{"num_classes": 8, "encoder_depths": [2, 3, 4, 2], "encoder_avg_pool_shortcut": true, "decoder_activation": "elu", "decoder_blocks_per_level": 2, "init": "xavier_uniform", "momentum": 0.95, "nesterov": false, "adamw_lr_other_params": 0.00088, "final_lr_fraction": 0.01}
Rows from block 4 of the encoder of a small segmentation model, named by matrix and row number. Rows with one number belong to one channel. Each number is 128 + 24 x the weight over its row's rms, rounded and kept within 0 to 255. All counts start at 0.
Before each channel's rows are labels from the 100 images, of 14976, where the channel reaches its highest value: "strongest on" is what is common among them. Only what is clearly more common there than usual is listed. The data: single toy objects rendered from many sides on busy backdrops. In brackets: how many of the 100.
# convs0: first 3x3 conv (encoder.blocks.4.convs.0.weight, 128x128x3x3, each kernel summed), inputs 32-63
# convs1: second 3x3 conv (encoder.blocks.4.convs.1.weight, 128x128x3x3, transposed, each kernel summed), outputs 32-63

strongest on: flower (26)
convs0.18 [103 115 145 119 142 152 103 107 125 127 138 176 115 128 163 105 116 141 160 131 117 158 146 130 127 124 124 106 134 114 119 122]
convs1.18 [150 111 141 139 125 124 124 159 104 132  86 123 115 143  69 132 141  84  99 122 118 104 151 126 110 115 164 124 107 125  88 118]

strongest on: rocket (40)
convs0.1 [114 119  61 128 124 123  79 110  74 142  76 114 154 103  84 120 129 138 123 122 132 136 122 113 142 126 110 126 121 147 122 105]
convs1.1 [102 133 132 128 108 138 148 139 139 112 145 112 133 133  92 158 138 134 153 145 146 135 137 147 114 129 130 133 125 106 174 164]

strongest on: flower (32)
convs0.63 [152 149 134 127 116 113 111 127  90 158 109 151 124 110 113 159 128 155 206 137 140 104 130  82 130 127 129 132 136 164 140  62]
convs1.63 [114  90 105 119 146 133 149 141 201 136 143 135 174 153 126 118 109 195 146 162 116 145 115 138 113 141 115 106 168 138 111 110]

strongest on: barrel (40)
convs0.106 [111 112 139 140 147 124  97 159 120 148  91 123 161 122 138  84 109 127 133 136 125 159 108 144 130  74 106 165 110 109  99 124]
convs1.106 [108 104 160 128 137 158 165  79 112 170 129 124 130 150 160 124 108 134 122 107  84  53 166  96 115 137 113 121 140 110 144 147]

strongest on: metallic (62)
convs0.94 [111 112 134 140 169 136 123 124 123 105 144 150 111 120 103 161 138 134 165 144 130 143 123 107 150 186 126 181  94 123 139 134]
convs1.94 [103 103 128 136 172 142 146 159  74 161 137 114 134 157 121 114 150  80 185 144 110 117 143 127 132 134 119 136 140 124 102 132]

strongest on: flower (26)
convs0.49 [ 81 112 125 144 149 116 121 114 128 148 125 150  73  98 123 128 122 150 114 126 134 127 149 113 119 145 167 156 143  99 138 104]
convs1.49 [180  92 121 120 157 140 128 139  76 126 129 139 111 117 137 153 139 148 140 124 150 124 141 107 167  81 136 129  90 104 110 128]

strongest on: dog (27)
convs0.35 [107 107 161 135  97  90 124 149 114 115 168  94 138 111 105 138 121 104 133 128 144  92 107 126 133  95 132 105  99 189 139 191]
convs1.35 [126  96 137 121 141 125 117  73  84 103 165 143 113 142  87 134 113 115 115  85 130 123 145  78 128 182 122  95  92 114  79 122]

strongest on: flower (31)
convs0.69 [109 125 140 121 121 153 102 162 121 140  96 157 106 100 155  87  77 109 141 105  99 150 135 117 151  95 104 164 152 132 131 134]
convs1.69 [138  87 186 141 124 101 119 159 145 119 116 122 174  95 107 164 132  76 162 153  95 115 148 137 125 124 132  88 136 136 116 137]

strongest on: flower (26); ladder (26)
convs0.107 [141 111 125  96  99 160 119 142  99 165 111 120 180 136 133 130 113 151 115 127 136 131 126 150 191 123  99 114 150  83 103 114]
convs1.107 [128 150 164 117 163  97 122 106 119 122  86 132 116 160 149  84 114 154 115  75 146  93 110 157 116 127 142 183 124  96  80 106]

strongest on: ladder (36)
convs0.50 [ 70 122 111 101 122 134 159 139 106  98  92  86 133 100 130 125  84 106 133 100 127 124 121 147 127 141 140 119 118  97 128 131]
convs1.50 [121  89  97 125 120  88 102 132 110 131 169 124 112 131 122 136 126  99 121 122  77 153 124 146 117 131 110 102 124 113  75 100]

strongest on: dog (37)
convs0.96 [ 98 107 109 108 138 101 130 114 130 108 101  81 134 153  99 169 112 119 130 154 133 108  92 117 131  89  95  89 123 139 104 107]
convs1.96 [112 144 134  84 120 118  99 125  88 157 110 102 131 145  83 124  99  93  77 100 120 144 134 107 110 113 126 115 137 178 117 119]

strongest on: ladder (27)
convs0.13 [120 140 113  98 111 110 126 142  88  90 124 126 141  79 152 156  90 105 133  68  86 102 128 128  94 120  88 116 105 163 137 124]
convs1.13 [143 180 159 109 111 156 155 118  95 149 142 111 121 108 156 138 138 129 161 134 135 100 163 122 119 108 136 157  89 158 117 156]

strongest on: table (25)
convs0.9 [124 157 124 107 152 162 121 129 140 125 134 138 103  87 154  97  69 134 148 135 148 101 123 100 126 140 143 157 138 105 155 127]
convs1.9 [142 101 124 128 121 109 131  95 197 134 158 201 126 107 152 114 119 160 105 170 104 146 106  97  86 188  94 100 115 134 138 151]

strongest on: barrel (37)
convs0.109 [172 138 126  95 158 151 105 167 132 137 150 146 191 123 125 112 152 142 117  99 134 144 153 114 115  93 109 151 122 102 123  86]
convs1.109 [ 66  98 125 143 112 100 101 126  93 112 124  57  95 168 141 119  91 113 112 134 117 128 126 107 113 128 142 127 116 103 129 115]